config.yaml
arch: "swin"
model: "self-supervised image encoder"
dataset: "larger renderings of crowded toy scenes"
train_examples: 45211
image_size: 32
crop_scale_min: 0.3
horizontal_flip: true
translate: 0.06
color_jitter: 0.6
method: "simclr"
norm: "layernorm"
norm_position: "pre"
activation: "gelu"
mlp_ratio: 6
head_dim: 32
fused_qkv: true
bias: "none"
qk_norm: false
layer_scale_init: 0.01
parallel_block: false
inner_norm: true
moe: "expert_choice"
drop_path: 0.05
num_experts: 8
moe_every: 2
expert_mlp_ratio: 1
experts_per_token: 1
shared_expert: false
patch_size: [2, 2]
depths: [3, 3, 3]
widths: [96, 192, 384]
projector_hidden: 1024
projector_out: 256
projector_hidden_layers: 1
temperature: 0.2
residual_init: "none"
optimizer: "muon"
muon_scale: "original"
lr: 0.021
momentum: 0.95
nesterov: true
orthogonalizer: "newton_schulz_5"
adamw_lr_other_params: 0.00092
steps: 5700
batch_size: 256
epochs: 32.3
lr_schedule: "poly"
final_lr_fraction: 0.05
warmup_steps: 170
weight_decay: 0.03
adamw_weight_decay_other_params: 0.05
Rows from block 6, named by matrix and row number. Rows with one number belong to one attention dimension. Each number is 128 + 24 x the weight over its row's rms, rounded and kept within 0 to 255. All counts start at 0. After the name is the row's rms in percent of the matrix's.
# q: window attention query, key and value (stacked) (model.blocks.6.attn.qkv.weight, 1152x384, the q third), inputs 0-127
# k: window attention query, key and value (stacked) (model.blocks.6.attn.qkv.weight, 1152x384, the k third), inputs 0-127
q.83 113 [ 77 125 109 142 146  83 119 144 109 136  88 121 148 111 128 127 115 148 124 116 201 107 120 154 172 197 105 108 112 123 167 101 177 138 115 115 131 124 106 137 125 129 136 129 126 139 145  92 146 134 100 135 182  70  83 165 127 138 152 165 134 111 129 154 169 123 137 106 110 122 168 143 149 159 126 126 147 140 153 139 133 187 122 165 109 164 130 176 117 150 103 118 130 125 147 142 164 106 140 205 127  98 147 121 112 138 144 122 119 157 151  96 128  99 107 105 160 107 105 120 143 153 140 117  86 150 145 147]
q.84 105 [151 142 122 136 116 135 103 118 130 105 155 161 157 146  99 153 141 157 144 113 124 148 143 140 105 105 173 172  98 179 109 127 117 108 111 152 120 128  99 156 123 116  70 104 123 125 126 122 128 123 105 140 146 138 102 162 117 150  36 129 133 101 101 139 139  93 140 127 155  75 116 161 139 135 128 119 106  99 116 103 156 133 133 103 155 155 157 130 132 138 124 105 118 113 103 118 142 134  98 115 110 128  99 134 117 120 148 140 148 131 159 137  93 104 118  82 167 115 157 118 144 151 156 166 127 137 192 145]
q.85 099 [123 143 135 164 111 152 167 161 153  95 118 112 162 152 104  94 114 153 127 132 140 151 120 131 109 139 129 142 128 149 141 133 159 113 137 149  98 152 107 121 107 114 118  95 128 160 140 127  79  88 116 134 149  78 149  88 149 149 128 116 156 137 119 140 136 171 135 147 119 110 184 167 122 120 135 165  90 134 153 121 155 118 133 131 141 135 136 107 122 159 136 157  90 154 147 102 152 131  88  98 139 146 141 108 129 136 113  81  83  74  84  83 135 131 106 118 127 121 167 101 137 149 113 129  82 107  89 118]
q.86 096 [113 154 108 124 148  79 117 149 132 112 174  90 106 161 109 133 116 121 124 145 144 118 143 130 136 135 121 137 158 127 123 173 154 100  91 134 124 115  92 124 134 110 108 116 131 131 149 122  87  94 132 150 137  93  81 158 104 125 114 140 125 129  83 144 142 148 142  77 146 110 131 154 154 105 141  96 141 149 159 138 104 103  65 155 162 178 135 145 159 173 147 132 169 118 149 149 112 106  91 111 138 149 152 144 139 143  95 127 125 147 165  92 101  99 144 180 166  99 146 146 117 171 155 142 127 181 159 145]
q.87 110 [116 117 118  92 146 140 138 158  86 126 143 115 121 160  83 155 111 141  87 130 110 123 119 144 145  99 120  86 111 151  97 148 147 127 122 145 132 167 119 137 126 108 102 127 116 117  92 115 126 134 105 153 109 109 120  94  85 132 129 141 103 157 184 141 135 128 128  94  99 124 122  97 136 107  95 113 163 167 128 101 141 169 127 116  78 145  96 112 125 133 139 133 122 111 125 125 144 121 112 139 114 138 143  84  86 103 151 153 140 125 105  86 143 157 131 126 124 126 139 153 139 115 155 105 139 127 146  81]
q.88 104 [149 130 165 122 117 161 150 139 138 123  79 153 163 111 143 102 117 124 112  85 144 146 139 116 138 133 144 138 127 152  95 147  79 126 124 132 164 103 132 131 131 128 139 122 140 129 170 182 124  90 140  84 157 173 151 135 180 127 113 169 133  93 127  91 122  98 121 146 174 134 117 136 138 138 121 129 136  85 127 122 127 121  93 102  76 170  63 175 133 178 114 170 134 112 128 129 114 172 113 130 158 137 149 133 130 152 134 133 124 150 101 158 143 116  92 107 193 153 165 139 134  95  89 103 137 143 135 115]
q.89 093 [ 97 157 112 177 135  88 108 138 127 147 155 120 149 117 137 175 141  97 189 109  93 110 116 161 129 119 146 128 150 107 157 131 146 123 129 135 134 155 117 142 142 130 126 140 137 164 123 112 138 141  92 140  99 125 110 136 145 126 123 107  99 148 134 153 132 163 121 173 137 120 140 140 142 156 120 159 111 127 113 147 142 131 137 146 139  85 137 140 128 114 156 109 121  87 104 137 123 141 165 121 105  74  63 105 128 126 107 122  90 147 165 135 163 176 155 143 137  77 121 130  99 136 142 119 143  88 132  99]
q.90 092 [135 111 126 117 138 178 127 155 111 165  78  90 129 149 121  63 103 138 113 168  90 123 135 127  98 101 149 177 173 163 136 134  80 158 147  78  94 142 165  87 102 107 123 128 101 148  80  82 100 115 124 114  96 120 116 118  67 124 136 124 131 115  63 114 107 132 116 123 109 116 103 150 123 123 161 186  67 134 124 109 144 115 114 133 132 108 148 113 104 113 145 171 145 133 132 112 142 129 129 131 129  96 139 138 109 129 155 145 135 134 123 133 124 139 154 181 116  86 115  79 155 121 190 143 156 145 126 162]
q.91 102 [109 133 160 168 162 103 118 160 148  96 116 134 134 145 126  84 130 129  99 119 151 127 131 119 113 138  96  77 103 150 133 127 151 165 151 136 130 112 106 111 126 140 118 166 125 157 119  93 141 146  89  92 160 162 127 157 142 120 123 111 150 128 176 112 151 172 126 131  52 137 127 147 102 125 143 132 118 120 122  94 156 119 171 162 145 103  98 105 154 106 129 119 122 149 142 130 175 165 125  87 124  63 115 153 157  97 154 112  77 129  95 141 129 143 142 139  97 151 106 149  95 110 103 142 171  77 108 126]
q.92 115 [109 156 110 156  91 172 128 172 115 141 158  83 142 136 101 117 124 164 127 169  99  62 134 138 114 171 132 126 160 117 167 144 132  90 123 129 136 120  99 116 124 176  98 100 111 135 106 138 130 106 121 138 134 111 154 110 111 148 112 154 142 176 119 129 146 181 104  98 110 146 129 110  81 141  92 135 133 169 142 162 104 161 109 129  95 162 139 139 121 171 130 130 135 116 149 128 104 137 118 162 139 122 125 127 138 122 179 105 121  95 131 142 130 113 126 127  99 125 121 180 163 116 166 155 162 111 137  89]
q.93 105 [117 107 167 126 132 121 129 144  84 129  88 119 132  96 132 146 148 115 169 151 148 124 133 110 158 127 104 134 122 115 128 127 127 109 123 115 128 135 110 149 183 117  91 123 115 110 153 134 133  94 153 112  99 125 131 138 126 134 148 145 154 148 142 135  74 110 103 146 144 153 108 129 108 106 114  69 172 133 144 183 142 123 130 137 120 155  94  98 184 110  91 126 122 115 151 131 101 100 155 130 136 145 128 136 157 137 126 138 132  90 152 117 131 145 110  86 152 151 138  95  88  81 138 102  87 159 127 134]
q.94 106 [117 148 130  86 146 133 124 119 145 138 144  89 129  83 134 124 137 125 112 146 128 138 139 156  99 161 117 121 124 140 126 131 175  95 127 122 120 118 152  88 114 139 108 116 108 133 116 133 104 127 142 183 141 111  79 130 103 132 126 108  95 150  77 167 108 146 117 135 130 146 154 143 105 126 152 171 114 149 139 108 142 131 137 151 180 121 160 138 150 118 101 127 151 136 141 115 121 137 131 115 152 158 171 120 168 143 132 162  87 118 133  84  72  96 113 147 106  90 101  66 139 107 104 124 157 128 128 100]
q.95 098 [113 128  89 121 143  98 119 144 155 108 132  94 125 147 143 163 109 134 132 113 159 143  93 168 158 144 150 131  99 119 123 128 143 124 127 150 108  90 141 142  90 115 132 108  93 159 135  79 173 101 122 104 147 105 104 135 128 111  94 120 124  95 145 112 131  92 172 130 103 180 135  95 166 118  88 117 120 129 144 137  95 151 128 113 115 115  91 132 158 166 156 125 124 156 108 130 148 146 133 138  76 145 148 164 117 100 122 150 166 142 152 109 130 146 146  55 170 100  98 144 134 141 127 125 112 113 119 129]
q.96 107 [ 77 140 143 103 138 132 106 107 118 143 142 145 113 130 176 135 109 108 116 130 155  92 122 127 132 178 140 117 101  89 144 134 126 147  99  80 154  74 112 153  99 110  85  86 100 140 137 136 147 158 136 158  96 154 131 126  94 110 133 138 154 111 102 140  72 112 120 130 143 115 122 119 111 134 172  92 166 110 121  93 137 141 174 171 119 101 147 132 146 139 113 152 107 119 136 119 159  86 123 126  95  99 136 124 107 164 112 126 165 125 138 122 105 126 170 138 112 180 182 116  97  99 115 105 153 142 153 136]
q.97 111 [131 151 107 126 114 151 142 122 126 167 158 146 152 102 157 100  82 125 118 153 130 139 110 100 127 112 107 126 145  66 140  94 170 178 125 134 154 132 126 163 101 120 182  94 169 125 133 139 153 144 116  94 117 139 130 139 103 136 129 105  67 125 140 131 120 118 133 112 116 134  91 119 142 146 129 121 155 126 172  90 143 152 120 141 105 108 157 175 114 103 146 130 159 125 129 161  78 168 112 116 124 168  94 122 150 131 114 138 108 116 160 152 125 161 186 102 153 166 113 131 131 130 181 107 156 107  95 181]
q.98 100 [149 136 122 104 146  97 132 121 149 172 133 146 143 135 133 174 117 140 210 175 162 162  86 146 139 137 133 175 125 128 145 131 113 134 110 120 144 115 116 128 148 169 108 136 127 141 122 134 134 154 136 150 127 128 105 178 103 136 100  82 125 154  85  86 112 166 133 105  96 113 111 134 133 153  88  96 123 195 131 120  99  93 159 155 136  62 103 116  97 115 154 121 106 111 142 119 123 121 147 111 131 152 107 116 121 144 126  88  95 159 138 112 167 137 125 125 102 148 167 148 153 147 135 134 180 136 171 120]
q.99 105 [139 151 173 100 105 151  95 166 169 106 130 112 158 144 130 156 144 186 111  96 153 178 104 140  83 119 125 153  89 141 111 145 113 131 114 142 119 158 100 120  81  95 127 155 151 127 157  76 124  94  81 128 148 139 118 131 153 120 104 132 108  88 119  99  91 138 123 132 156 125 129 117 137 126 131 177 140 128 138 160  90 110 157 104 163 126 107 104 120  99 132 133 111 124 113 120 131 107  78 128  77 143 147  71 105  95  63  99 132 149 172 117 148 114 111 107 102 110 123 127 142 110 158 126 125 133 103 114]
q.100 101 [165 144  66 140 140 120 157 135 133 127  99 142 148 111 108 101 148 143 135 117 109  88 125 187 147 121 120 126  95 120 117  73 144 112 176 112 138 161 157 100 165 120 128 114 123 155 125 106 106 148 118 117 122  98 117 140 119 172 142  94 167 141 143 107  99 140 151 123 101 114 158 115 167 104  93 129 133 120 138 148 127 176  95 154 150 149 143 155 163 141 107 123 157 124 194 124 121 119 125 116 154 123 113 153 113 149 138 149  97 148 135 132 190  96 149 175 112  94 132  85 120 136 146  79 121 137 167 120]
q.101 092 [123 134 120 148 132 157 146 173 117 142 117 159 141 135 142 108 125 130 121 143 134 130 173 157 123 147 109 119 118 130 156 171  83 125 103 115 129  93 153 143  99  87  92 109  98 133 146 120 157  89 117 150 150 107  54 112 114 143 152 168 105 127  88 160 150 172 111 112 147 135 120 123 148 100 116  93 103 161 151  98 108  85 137 171 113 128 116 129  81 118 151 143 144 134 104  93 163 119 132 124 157  94 144 167 124 168 138 144 129 103  74 115 161  87 118 130 102 120 131 145 150 149 124 176 140 109 126 117]
q.102 108 [151 161 104 182  96  97 130 127 167 112 107 146 146 112 144 123 169 137 122 173  77 142 120 144 126 135 152 122 154 173 122 112 130  90 157 111 148 141 101 137 162 163 193 110 151 122 161 139  82 130 142 131  99 170 160 117 124 151 121 117 169 136 131 134  88 120 150 129 127 136 131 139 131 142 147 143 129 132 118 124 155 120 168 150 122 134  96 129  89  98 113  87 143 165 104 165 106 143 125 109 125 135 102 102  96 166 109 127  93 140 133 151 157 123 150 115 118 126 118 135 114 110 118 148 139 137 159 112]
q.103 094 [134 162 103 145 119  94 128 133 130  95 138 108 150 125 111 111  94  79 124 144  96 134 141  92 166 133 173 109  92 136 164 145 123 104 149 108 146 124 130 133 121 104 134 118 139 127 131 125 156 136 148  96 114  51 115 165 132 157 131 144 146 113 112 106  84 113  95 110 121 148 132 135 133 156 133  88 142 140 135 113 115 176 168 116 126  77 138 155 121 117 150 161 104 118 184 115 135 152 101 130 124 128 123 156  86 132 138 127 101 140 174 152  93 102 161 140 125 134 121 142 214 136 162  96 176  98 113 110]
q.104 111 [109 120 175 115 122 127 128 113 105 141  95 130 174 136 146 109  83 112 122 101 153 142 158  88  93 170 155 129 133  85 161 157 112 135  99 107 143 140 130 107  90 166 135 130 110 163 114 117  83  99 100 136 129 136 132 159 115 127 160  83 124  90 137 164 107 161 110 124 100 137 107 125 104  80 144 134 107 129  90 139 145  98 118 145 181 122 137  82 138 135 127 137 147 130 148 103 177 152  90 124 142 130 126 138 112 126 118 130 100 115 147 141 127 111 113 103 123 141 135 130  97 152 161 128  87 127 133 127]
q.105 099 [150 118 106 118 133  86 128 102 146 147 157  93 146  83 147 107 139 119 107 107 117 130 163 144 109 119 125 132  87 191 108 110 161 131 141  86  75 113 114 185 138 113 108  96 169 135 142 136 160 111 147 121 131 157 140 110 111 156 157 114 127  97 111 103 132 112 108 118  92 107 115 145 158 122 138 115 152 186 165 137 130 163 136 147 120 159 133 145  92 133 111  76 154 176 143 160 120 123 168 136 162 135 141  94 125  95 119 136 127 165 159 121 117  97 193 131 126 118 151  82  83 131  88  93 134 127 137 171]
q.106 102 [122 134  55 126 124 113 148 161 124 119 143 165 125 139 111 122  92 121 156 102 122 143 124 136 114 166 125 123  98  94 159 131  97 122  98 175  99 174 153 159 167 166 144 135 169 138 109 111 132 129 142 125 103 131 135 129 131 123 122  92 126 122 105 122 158 117 122 129 115 132 139 123 130 104 207 147 159 135 137 110 153 131 113 133 140 108 142  80 172 127 149 120  84 131 117 163 126 102 171 146 118 103 107 127 120 145 144 155 139 112 116 141 137 126 145 144 137 168 143 117 149 147 179 159 112  86 100 153]
q.107 100 [131 107 125 117 142  84 146 125 153  89  86 120  76 107 182 126 133 129 129 125 127 145  82 134 110 119 129 138  98 190 109 124 111 108 117 133 123 113 122 108 108 133 132 146 128 119 121 131 131 143 160 134 158 127 116 144 151  87 112 125 146 142 134 102 142 167 129  99 124 132 130 193 113 150 104  41 140 123  88 132 124 124 177  98  84 154 165 119  96 151  96  95  96  86  93 121 109  98 165  99  95 110 128 164 146 142 116  91 172 155 102 141  49 154 122 112 114 131 119 128  73  86 120 123 147 129  92 142]
q.108 105 [142 118 172 136 130 119 153 148  99 162 115 108 121 139 147 167 135 122 147 141 115 133 126 127 116 161 145 100 157 167  96 110 104  83 146 102 162  99 116 111 109 159 119 113 133  81 222 114 165 126 141 119  84 119 134 125 136 112 171 132 147  97 130  68 111  95 162 106 131 125 116 149 150 111 163 130 127 126 137 176 114 124 133 113 102 106 170  68  92 130 104 135 129 146 152 136 134 151  88 141 136 129 153 122 161 127 117 131  80 183 139 113 150  88 143 105 142 151  96 151 136 122 118 124 148 149 127 146]
k.83 109 [ 94 135 129 112 150 156  94 147 111 102 145 116 114 113 123 139 145 115 112  91 151 159  86 146 116 140 178 134 150 134 121 108 155 126 138 153 135 103 182 121 113 137  96  92 137 182  98 109  97  94  97  90 142 131 116 120 100 148 133 151 110 129 146 120 131 143  85 117 159 103 153 101 111 148 119 139 150 152 107  70 124 113 164 115  93  98 154 147 125 125 132 113 117 102  97 114 141  85  97 170 151 137 161 115 137 165 123 119 132  78 109  87 162 119 137 126 138  92 126 119 115 133  72 134 163 175 113 143]
k.84 100 [149 120 138 145 132 153 142 147 150 122 134 106 135 124 140 148 139 109 205 124  94 139 136  85 106 164 148 151 126 134 152 142 122 144 159 159 162 118 145 147 128  90 135 137 123 150 104 157 118 164  86 134 113  93 134 127 146 111 140 116 102 111 110 158 121 128 120 142 127 109 114 166 168 150 125 105 122 120 105 123  95  93 166 164 110 130 113 131 142 174 102 115 111 127 146  86  95 133  70 117 136 128 141 145 130 129 162 140 154 106 150 113  66 130  77 123 128 159 129 134 141 115 122 114  92 125 136 124]
k.85 099 [133 105 168 129 115 148 131 126 141  83 134 112 157 145 156 138 180 154 171 118 137 136 124 113 141 152 111 142 146 102 175 155 127 116 136 136 139 123 161 118 120 125 147 157 121 137 164 145  85 116  68 110 145  96 113 120 118 116 120 134 106 117 162 132 113  96 166 120 170 185 119 132 122 141  71 131 143 109 124 147 169 118 140 173 167 103 143 149 131 134 134 126 108 166 135  96 147  89 113 137 154 119 134 108 161 122 142 118 137 123 131 159 117 105  81 142 139 112 114  96 117 117 154 113 124 146 161  93]
k.86 096 [120 131 152 170  83 117 115 103  77 166 134  79 103 119  78 110 133 133 133  95 125 154 132 105 124 155  94 152 135 170 141 111 102 128 177 160 104 154 131 128 135 128 154 167 109 153 103 118 117 149  64 122 112  91  91 161 110 123 131 172  84 125 137 150 184 109 104 160 138 123 115 142 122  84 140 136  98 114 128 133 121 164 111 109 118 101 157 151 112 134  88 134 156 146 146 142 119 170 122 130 159 142 149 149 153 164 114 143 127 126 119 159 139 103 155 165 105 137 109 107 109 114 122 183 143 132 122 107]
k.87 110 [111  66 129 125 160 114 102 135 102 128 127 152 117 124 118 166 121 126 109 126 122 157  88 102 130 110 117 100  95 141 131 185 129 159 167 150 145 145  95 100 164 121 115 124 125  85 115  93 112 126 117 120 122 109 153 147  74 148 121 143 193 156 136 129 138 151 105 111 134 172 149 110 124 151 118 160  93 100 136 125 114 146 108 116 170 146 160 158 108 101  93 112 119 158 152 128  59 153 131 149 101 124 126 156 125 121 140 103 143 117  91 129 130 132 123  82  90 103 140  87 136 147 152 130 120 122 148 130]
k.88 099 [ 97 175 119 126 106 124 146 126 118  95 134 115 102 145 159 144 153 165 211 144 186  99 124 144 111 144 130 148 135  95 146 113 103 102 142 114 138 140 153 180 110 121 152 157 146 158 165 185 166 110 154 126 139  98 116 120 151 142 145 127  90 136 132 132 146 101 133 122 155 141 125 152 126  83 117 126 153 103 129 131 136 124 181 124 112  68 149 159 167 167 129 129  81  95 102  93 135  98 100  98 120 137 110 124 141 134 131 116  96 102 171 177 123 101 119 114 183 145 118 105 142  81 123 142 133 125 143 146]
k.89 101 [165 137 103 145 123 114 135 155  94 166 144 115 133 127 110 105 151 103 122 133 124 107 173 166 156 129 110 158 144 104 128 135  82 119 151  97 129 139 130 116 180 115 119  95  99 153 143 120 109 158 161 110  77 123 164 146 156 105 118  90 123 102  97  99  80 131 162 110 131  74 106 110 114 123 119 111 115 179  93 174 117  91 120 113  87 142 156 111 150 102 111 151 176 109 159 171 116 159 166 110 144 130  92 120 142  75 129 126 169 146 157 116 150 135  78 119 157 163  93 146 143 149 133 105 124 129 104 113]
k.90 104 [133 133 119 126 134 133 140 116 131 142 158 128 150 149 120 161  88 112 130 125 171 131 115  97 121 101 157 133 133 142 144 115 162 141 130  88 141 126 140 136 133 135 152 124 140 107 134 155 114 166 140 128 114 132 139 104 130  99 150 121 120 138  84 129 101 100  68 119 138 118 154 116 155 139 136 157 104 159 138 131 116 122 163 183 129 121 127 134 136 162 121 140 104 106 123 135  94 164 124 109 149 150 121 136 113 124 153 106 124 126 133 173 138 174  96  83 131 158 145 153 154 117 153 135 131  93 148  90]
k.91 104 [ 96 173 107 142 146 128 147 125 113 135 171 119 145 157 132 125 147 107 137 112  98 142 147 132 118 140  98 132 138 137 152 162 171 117 114 102 124 152 123 189 120  86 160 105 132  98 149  97 158 129 119 125  95 123 140 107  97 112 106 131 171 176 120 118  86 125 141 122 125 157 111 115 106 152 121 155 183 133 153 133 119 113 139 141 157 117 129 114 112  98 155 142  91 176 148 155 111 138 137 112 134 125 152 129 105 143 101  85 116 106 124 148 111 136  91 101 123 172 125 123 132 137 156  98 126 100 132 127]
k.92 112 [135 136 149  80 104 169  90 162 101  94 128 152 120 174 110 147 111  94 131  99 100 165 115 137 129 135 137 107 147 140 155 128 122  91 133 135  96 137 129 123 131 136 119 126  86 164 156 127  94  96 123 150 140 159  95 138 122 163 147 169 138 137 130 155  86 130 162 136 170 110 117 137 155  89 164 189  96 120 126 118 135 139 154 136 131 131 125 110 117 179 120 143  94 127 113 136 122 154  93 109 114 149 130 130 121 124 136 126 152 129 127 135 134 152 114  89 149 125 174 109 115  89 136 113 144 154 119 118]
k.93 109 [111 119 118 142 136 113 142 149 101 181 153 100 120 120 122 154 126 158  87 130 122 126 123 100 131 101 102 123 119 133 137 172 135 108 137 140  93 132 142 127 139 126 101 167 133 120 131 102  72  98 158 176 120 117 111 105 123 156 129 148 108 134 153 114 131 142 132 154 122 170 156 101  96 135 124 154 109 122 105 143 139 159 111 131  89 124 176 150 131 107 101  97 127 145 112 188 151 158 122 122 134 117 110 149 135 138 128 162  95 150 133 151 144 113  96 144  86 120 165 120 112  51 105 111 163 138 131 124]
k.94 099 [126 154 167 109 129 142 108 192 142 116  93 138 121 119 113 120 108 104 142 135 141 127 130 127 106 139 134 129 123 118 116 108  80 113 125 123 152 130 154 144  95 158  84 126 185 137 160 107 141 148  87 152  83 132 155 105 167 130  99 105 138 166 186 102 132 131 143 130  86 157 112 128 140 121 175  93 136 118 122 129 184 134 124 123 146 127 163 120 121 141 110 139 132 105 160  89 120 130 109 105 129 130 142 135 116 169 123 123 100  91 126 126 153 124 110 119 110  76 127 125 141 116 109 143 161 131 123  80]
k.95 100 [123 112 143 145  77 151 127 127 106 166 120 126 154 118 100 154 129 117 115 104 117 107 115 119  68 159 122 131 117 111 102 118 139 151 148 161 164 104 121  90 115 152 155 129  79 149 114 126 132  82 130 121 129 113  74 136 170 109 136 140 118 119 122 180 154 123 100  88  88  93 129 121 164 146  59 164 137 105 140  73 112 134  93 137 145 107 116 150 128 116 127  91 140 122 129 148 124  90 162 145 116 161  98 107 118 155 122 133  80 116  97 145 166 142  98 105 110  97 100 151 133 127 130 149 139  89  97 109]
k.96 099 [131  88 135 132 176 119 190 144 136 105 126 114  65 141 138 112 134 113 123 144  81 163 174 136 103 110 140 118  96 118 108 127 143 111 119 152 157 154 146 125 163 147 160 125 174  77 163 140 159 155 146 172 181 117 141  95 159 104 138 134 136 134 102 114  97 138 131 139 108 137 140  94 123  94 164 137 186 182 137 131 154 128 125 146 102 147 143 136 155 113 124 137 110 113 107  99 122 142 144 118 136 170 111 156 152  87 144 123 128 153 114 128 168  97 105 171 128 149 106 130  94 115 126 135 113 156 115 138]
k.97 109 [ 90 100 111 170 158 115 127 145 149  92 109 128 106 130 154 172 156 143 111 152 170 127 161  96 136 109 119 161 127 138 159 108 128  81 134 120 141 163 107 134 118 139 132 145 141 153  86  98 103 113 124 149 150 121 163 133 149 125 141 139 128  98 140 117  97 119 155 104 113 114  95 126 114 119  99 154 160 104 115 132  88 114  76 150 142 151 128  91 112 162 165  92 109 123 151 163 113 128 116 121 121 153 120 175 122 119 123 109 107 112 155 141 111 128 120 142 133 160 121 139 150 136  71 121 124 122 121 110]
k.98 097 [111 156 161 127 106 130 130 168 137 118  92 117  97 187 142 137 144 139 115 138 129 141 132 156 123 108 154 126 137 102 145 102 152 120 141 134 114  98 122 154 116 139  94 119 115  97 119 110 139 120 147 126 172 137 126 112 140 150  87  97 115  97 126 132 109 125 143 121 130 122 167 134 104 150 121 133 142 124  88 119 155 138 147 117 156 103 134  86 119 157 209 118 148 146 142 115 137 124 105 180 128 139 138 109 147 110 116 109 149 109 103 155 164 185 112 116 172 119  92 106 180  92 114 111 140  90 105  88]
k.99 106 [131 147 102 102 153 133  99 158  87 132 149  75  62 129 139 136 130 179 137 113 156 122 144 114 121 124 151 135 131 134 138 125 127 104 150 134 126 120  81 120 137 105  96 137 123 115 107  97 115 158 142 118 127 131 128 142 134 110 128 141 147 120 110 154 121 143 138 126 148 110 123 138 133 143  92 125 130 132 147 128 120 109  78 106 166 119 126 140 158 135 160 144 150 105  96 138 168 104 115 131 129 119 166 123 136 151 154 154 118 145  87  79 124 146 111 103 139 123 114 124 173 112 142 117 111 173 157 122]
k.100 100 [ 81 134 132 156 113 148 113 139 142 122  77 121 108 122 103 176 133 137 148 148 148 124 146 142 163 131 138 119 135 145  80 124 168 111 127 108 155 128 129  97 161  68 163  91  96 162  94 134 140 114 129 150 141  92 133 115 173 168 118  87 127  95 145 173  98 148 152 146 160 152  85  88 124 143  84 128 118 194 134 150 101 153 126 114 133 134 123 121 130 143 141 152  82 116 182 151 121 154 141 163 135 102  92 123 184 161 129 149 134 145 120  86 124  94 130 119 102 126 119 147 162 145 117  87 156  90 136 172]
k.101 090 [107 143 125 137 148  90 122 112 124 160 121 140 118 151 124 148 108 128 145  90 124 124 128  89 115 106  95 148 140  89 163 107 130 133 135 119 124 114 123 151 123 124 145 171 146 103 167 121 121  90  90 101 118 128 116  91 200 104 173 132 196 139 134  66 106 126 119 173 122 132  67 135 109 100  90 104 136 153 146 153 149 100 145 112 110 105 136 134 113 112 118 150 130 133 117 135 120 137  92 146 162 112 128 160 163 114 169 142 125 129  92 153  94 132 127 134 122 118 196 131  80 106 114 175 138  79 129 143]
k.102 106 [158 130 113  98 115 107 135 153 149 139 108 106 157 132 106 186 123 107 173 133 134 157  95 122 150 111 147 100  79 109 125 128 122 131 111 161 142 102 129 112 125 155 106 102 120  76 121 154 170 140 157 142 138 159 116 118 119 122 126 134 116 114 142 120 164 124 152 128 137 155 147 156 119 110 138 108 106 113  99 116 156 152 137  97 116 115 122 115 114 154 156 151 113 103 110 109 113 114 149 135 103 120 185 108 164 108 154 139 140  89 138 169 154 131 131 134 129 130 124 126 110 138 153 163  79 117 139 154]
k.103 090 [173 141 142 150 140 128 142 120 107  94  84  82 118 106 107 126 130 129 123 124 146 144 116 133 108 132 126 169 144 141 147 163  87 142 124  93 178  93 100  96  85  97 151 121 141  87 136  95 138 126  83  85 128 108 103 140 119  92 157 124 113 149 163 106 128 162 132 133 115  96 177  94 124 121 149 134 113 120 151 137 197 135 146 175 143 202 143  86 119 101 158 110 129 103  96 161 147 128 143 122  71 124 117  81 179 131  97 139 153 105  81 140 114 144 136 115 120 135 131  99 126 104 117 124 100 122 150 137]
k.104 106 [162 109 133 123 157 152 135 103 120 131 156 162 102 126 130  72 162 111 131 127 131 157 121 133  99  98 155 141 151 134 143 165 141 134 140 158 115  99 123 156 135 138 140 111 125  82 162 122 136 114 124 121 127 136  89 139 165 162 144  87 115  90 129  69  99 139 124 135 145 103 140 166  87 138 141 134 128 166 164 119  94 149 128 103 122 111 100 148 100 109  87 187 116 104 125 101 101 123 109 129 142 171 140 120 104 102 124 119  83  93 119 112 150 103 131 120 137 108  92 125 170 107 171 156 150 122 135 139]
k.105 103 [149 120 138 188  84 122 148 134 156 139  92 121 151 123 132 152 139 153  90 157 134 118 100  89 152 124 132 135 140 190 123 124 107 125 105 151 128 165 120 122 178 109 135 122 131 148 123 131 144 117 103 148 170 145 110 121 127 113 187 141 143 119 163  82 109 138 120  98 108  96  98 149 138 118 125 154 106 159 125 136 160 118 151  86 126 138 130 129  99  99 153  79 140 139 110 142 105 108 137 130 128 139 131 144 123 103 112 179 148 152 176 145 156 150  79 134 134 140 150 129  89 168 151 131 126 159 144  96]
k.106 104 [108 122 122 122 105 111 132 126 101 150 134 138  73 149 121 102  92 133 141 145 111 121  80 129 153  59 112 115 125 104 101 116 136 150 100 112 153 143 166 162 134 144 119 128 125 104 148 119 111 131 109 105 129 124 123  56 134 123 156 123 151 151 145 134 121 141  95 124 122 115  80 127 138 176 119 120 159 137 105 170 131 159  78  88 104 116 171 148 143 114 113 159 149 115 166  82  92 142 125 149 127 148 103  92 149 108 149  74 118  91 128 114 128 167 135 121 142 130 123 139 168 113 143  84 110 144 108 138]
k.107 096 [101 162 144 121 101 134 128 132 110 129 144 114  74 111 145  97 126 122 114 118 107 121 118 117  88 121 148  93  92 102  91 132 151 129 121 134 123  79 158 168 113 121 114 129 171 126  64 137 137 140 185 142 190 115 101 108  93 157  77 125 120 149 137 162 120 136 139 157 135 124 146 109 150 139 136 105 116 138 150 110 127 120 141 130 120 124 120 165 121 111 152 174 114 152 138 160 157 185 141  70 138  83 121 139  95 127 157 149 114 151  99  99 123 110 117 142 124 117 119 141 103  80 141 144 166 141 164 137]
k.108 105 [107 155 156 118  83 153 141 124 136  78 162 112 132 160 126 103 114  94 127 121 124 110 141 109 114 133 106 119 148 110 119 128 112  92 126 113  85 135 121 152 128 100 131 107 126 117  97  49 137 124 153 138 158 138 131 110 128 144 105 119 126 131 138 131 147 123 133  90 108 152 162 160 110 122 152 144 106 122 106 149 162 149 160 150  69 130 134 113  98 129 136  91 111 113 115 159  59 156 103 116 111 113 125 125 138  73 113 135 171 190 153 189 124  77 122 161 130 119 134 127 106 141 169 132 108 111 148 138]